{
  "crop_scale_min": 1,
  "rotation_deg": 10,
  "hidden_act": "gelu",
  "blocks_per_level": 1,
  "block": "plain",
  "beta2": 0.95,
  "learning_rate": 0.0027,
  "beta1": 0.95,
  "eps": 1e-08,
  "max_steps": 28500,
  "lr_schedule": "wsd",
  "final_lr_fraction": 0,
  "adamw_weight_decay_other_params": 0.05
}
Rows from block 2 of a small segmentation model, named by matrix and row number. Each number is 128 + 24 x the weight over its row's rms, rounded and kept within 0 to 255. All counts start at 0. Numbers have three digits each.
After each channel's rows are labels from the 100 images, of 14848, where the channel reaches its highest value: "strongest on" is what is common among them. Only what is clearly more common there than usual is listed. The data: rendered made-up planets. In brackets: how many of the 100, against the usual share in percent.
# conv: 3x3 conv (model.enc.2.0.conv.weight, 192x192x3x3, each kernel summed), inputs 0-95

conv.127:118118166136142119122116103131102124109132093086129148141121121174143150129103146131158060134147128133140151093105175179146121128065146147204126108121125169176174116139095168114168133144147119115113153105125080158123117124136126121086139156154095131120150083143108090105150142121114140095
strongest on: half lit (53 vs 24.8); cracked ice world (37 vs 14.1)

conv.95:083112172092109141108106121152099110113133082113152099110100126173091156160084135138083123133102124152120128085104109129128123094159122096107146108109146095119095093137145117128095117120135103097106096136153138067139127144099120129163142104154118145128122101120114143135148135108111100194
strongest on: cracked ice world (66 vs 14.1)

conv.128:139107170146095145116145109125130165110116116177163108157121123163073107174135105108104129149161117104083133115133149062132107090091121135154133103139146153138070139150115130081158093156118180154130113109119072158145139142120136132126105135118155147165098097117109120133161131123119146137
strongest on: cracked ice world (36 vs 14.1)

conv.50:130109119128125143099111107077174117071135123110097116102106106081156151134100158129132148146127127095090152123144099152110140115120184127144119132103124083121103140121145094116127194110140145154119140092157121108135130119137196138106147116146198138129095133137094127128110134122089162117
strongest on: cracked ice world (37 vs 14.1)

conv.88:154063107132105132107118112113140099139128107130142106122133084169111140134152126124088107148175109117145135104132141114133098099125141067137162117143141096125147137183113160141134132153111089121140111115135090141124085121118149172165182123109095132166121129132133133149111102133130141164
strongest on: cracked ice world (48 vs 14.1)

conv.129:146127169125140123128151104137085091140133080151124156116115124152114117195100094094116119125117098126140121100175133092131137085116177126153114127062144115158112123142144146109157148145124144167115134079150093157137104105168095100132157123137150161144155182128111117173149142162139098128
strongest on: half lit (54 vs 24.8); cracked ice world (49 vs 14.1)

conv.77:117081141155103184165133106116153144117142109111139150093134082151143125127102116162133147155100157165126129132107099123111114121098138121116158154088097136090128126095130143121160125133127096146111144132131140120129157145142116158162126117153116160120175131203126136112129134118134090147
strongest on: rings (100 vs 33.7)

conv.158:105123106117111165175158142141084118138107116161108144131144096153124138103158109121116130136099168164128091132114121125133122102085079100130129162078096158162114130112098124124149078154154119110139097129090130132117153126138098099138102152101107119106145117155210176118162180117135121117
strongest on: rings (100 vs 33.7)

conv.159:088122154125166130142136104093117080115170095125126120140157100160129149140070171128139087131146120090129164124094125163136123130098117118183103112173110112091133112156138138115163131134101138121119151154135129131138147153181154144085156134125098125139145145134123093132150133112142101100
strongest on: cracked ice world (51 vs 14.1)

conv.43:093148077103139156130128125120103118098166093104097130131134124144109152143074147161184104171108112139085166102116127149117187116157126146138090132110135132161149136165172084128124142123123121137090141132154073106149134116146184091125091114129135105144146104085104109150161135118115105097
strongest on: cracked ice world (59 vs 14.1)

conv.24:060114111126129134204137137138171131150126123136118099135120144116141139159158093151151154094162104153123160156110148152149138112154123131152126124109140128108083112101101158104087119126101134148130138169126128128123158090145124131135103103147126091060139095092064107112130143122130131155
strongest on: rings (100 vs 33.7)

conv.123:133155170099121125082109069128169135127145124154110130092112150192137149109115137125131131128124130176130152117178123135084141120088137180100138126091136149070129136107121132148129146109155118132149167096102085102122194138119095139144119154120124148110097138107090128174087110137138123102
strongest on: gibbous (52 vs 25.4); cracked ice world (49 vs 14.1); cloud-covered world (40 vs 14.5)

conv.174:151157114157156143104085163063178117125192072137150147119113100108113085080138134100114122114087134124160138127111127120105141112143097113085097125123125128113107140126137141126118151124155122114072183145139101108120110133144151120132125166142104113090117119133080130150132127133132110154
strongest on: rings (98 vs 33.7); cracked ice world (38 vs 14.1)

conv.60:114162113111118175109105155133175111123145080121121147162118141143154146182138132152128106123144100125112115112128134143151096142196174154133070123129141117124141116123132138138134151124147077146156162112173128113130154119143132147155145115172127140129169141124089082138079165148096166158
strongest on: cracked ice world (35 vs 14.1)

conv.42:148134136118185109132171166119104123120137122136152077133126068129122102133160136158179109118127096092132131128128117148121097103130114128138102152174118158136082151161111103130073102132122146124093103110148103133145147107171160118126155114108110150144090140122118141114136126140119099120
strongest on: crescent (49 vs 24.5)

conv.154:128144141124092100145138131170138124173080089173116124135129130131133122118123104102125093181169102121141116167101109104149128138089139112158116104083130135090102140105144148170102135137114136108091135151127109149139114107108091135122097167096150151114098110132129137104171160110121141168
strongest on: rings (64 vs 33.7); moons: three (52 vs 24.9)

conv.131:142132165131141124163130070117135157108155152139142130130153148183172144104145098127126108113129102145117124141117170103150104094126182151143108122083136151072083124161094113150142147097099174153132127131176075129109157115131133107123144104146122117095084108079106122125142123115108094120
strongest on: rings (100 vs 33.7); cracked ice world (33 vs 14.1)

conv.139:140151150097142136150146126102111114108172121087147118102099090140091153046156126161101111135118124120140176113137150139132122109121103125099125112139080163098161126151098128172138143111120131108108094131145097103092133105079151144150176159126067156142155120142110180127139140114116108149
strongest on: cracked ice world (38 vs 14.1)

conv.165:126122099135138111124144134115106119167111139127178144125184160106097145129131143162143088127141082156131096180149161129167133168128109134175192150136126120120113098115116149150130137146120142146149104149149102126147129142155162132116122162077103135141147167139120116124122111173122146144
strongest on: cracked ice world (43 vs 14.1)

conv.94:102161125124128136158147130140097154145126148119113123165120085110138118141136104145142118125155095137140118170169121131159144114080105100156157147158114099170145127137134140140145100148143140139161102140103119157120092120132191111129139152115105127167143163125184109135121146136128118133
strongest on: half lit (79 vs 24.8); cracked ice world (41 vs 14.1)

conv.51:115099101134100123127127139155143103114141131131155145134136141148124143125108108155122105163118066143112122171097133139159124129137111132125137128147117103082124155137153106168171126124121133149145105186094114111149109122132097085107102166086119194082125097114135092136177183128083146129
strongest on: moons: three (56 vs 24.9)

conv.36:118123147143120104115105137116155140102124115142118132106143133132160127133119081144149092160113147148130121141103139105141150146120145118164121149138096093082112138080123084162136191140128102131134096152114127114139120121099100138143146193115102212125128137129138158130175168133114144137
strongest on: gibbous (52 vs 25.4)

conv.111:142123129179091120147153102060189167105164116086125132130140161136145164129137140139112121131153122143144122136087158115154102139169135140163086093065176185082132140110121167129114167152121140114151099147144108129087115122133134096105115142133152139114116105139139134122144108118150160091
strongest on: cracked ice world (36 vs 14.1)

conv.181:109102120139123159111131140088132160079153108133142134108114118139146139130112154109137098133123097133091141091127145140130134110165182108152074128070126100143119163153129114095137145082146167126075107076171117156106132107155128148127173151087126156096135177152132145139116152139099154119
strongest on: half lit (52 vs 24.8); cracked ice world (49 vs 14.1)

conv.163:077152135156133090141114165152119094130101116152159121111109175104133154150146087183140130124148130154086127117139126092090117136127101119108129092115129144124105113126126156126170140181104164162153131131174135144147150164038141103158133109139099118143093130102165149142140131166070086136
strongest on: cracked ice world (66 vs 14.1)

conv.188:131119139153136124130123139127148113113123136124137125135116111166131134164133121111099130148119115106105142119135097119157116101122113140145120147092121111135085165147163094144128114150115105120146100099148160151143129132152142156144177097124096160158107081131121139119122117161117138160
strongest on: cracked ice world (33 vs 14.1)

conv.148:127127108103133102135121097104136109097136108137139152127153148132147130098125160119125139158128153173114161108104103134089149114156145120104144126121164128093130152085111093145099142142116138098146156120143083139074129126086122119148146120137105155130085145131110120154158128089125152147
strongest on: gibbous (52 vs 25.4); cracked ice world (34 vs 14.1)

conv.67:132140147123151104132136126110143135154171119096114146125137114149146123133100138142150091158101152119161165120125143155159117134145144078159132173138159068115125152153149119080138147157138174121081135132121126127164069112172122154124152156095094152142132140137133149126130159078091128113
strongest on: cracked ice world (35 vs 14.1)

conv.189:130130122093099125131164052162122141156106178110111138157147117114163174101109167168136084106143127123132141136129181147162148103105141132188097139154117148124123124107110139126134121147130139132126092112127132136128124128162130168132143160071131123099153127128152107127156131110151149104
strongest on: gibbous (73 vs 25.4); cloud-covered world (44 vs 14.5); cracked ice world (34 vs 14.1)

conv.180:099128128137114157168182119115155117146161134105137159131087097141135182116127127127102125133122110111109167151114112123152127115096127142174117080157145120123167084135116135090116109154115127155118119111113132149130110131138116152115152125131082130137187096150162097149134145147104116131
strongest on: rings (100 vs 33.7); glowing rim (67 vs 40.1); full (52 vs 25.3); cracked ice world (38 vs 14.1)

conv.160:100182113138125119117136167138096155123160142131113125114116093087089123106159126162106127092126159128121143104094100115165142106108128084122128156131151132158160145120100124122119157165176105108137145123084098115141157121060091116146143112097086149132115132136156130125151109115101160131
strongest on: half lit (58 vs 24.8)

conv.58:118119113152126158144173103113125143132165120139143093138141101144086133132166122156120114169101138119164096099092153125176133146107117120156185109101117164130161171112097124140139121149143104126094155121113104130129134105134078139115120125113147137150159040117098067141097132071145114102
strongest on: half lit (50 vs 24.8); cloud-covered world (33 vs 14.5)

conv.87:145143163139106147130141120096137153178140138090123146169084155093163117120142090134161147135145134110162102116143104099169129146084105126161116160121116101136171091098144089121131124181125147099180104147084095134139092104135161088143100122145099112150131120129170111110151111123142136156
strongest on: half lit (51 vs 24.8); cracked ice world (41 vs 14.1)

conv.138:111128148131141132129132165145129117159103178153124118152110127109126118182142100143136096106182076167142127154178148125166134135103129098194139162117132111131139108127116141124125160118132138131176140127113159144144111108199135126131116147109151117160176188087151131123113125120114109109
strongest on: cracked ice world (47 vs 14.1)

conv.115:148158165172123127093120198113147137129139096123140132140134081100135112107110129111111125152115152115146131116121105084175088144143097081119114141117155091128179160072123099146149099117179151164118126119118125138137097126088126160110134145113132162154095145146152142149166127102124128139
strongest on: half lit (51 vs 24.8); cloud-covered world (37 vs 14.5)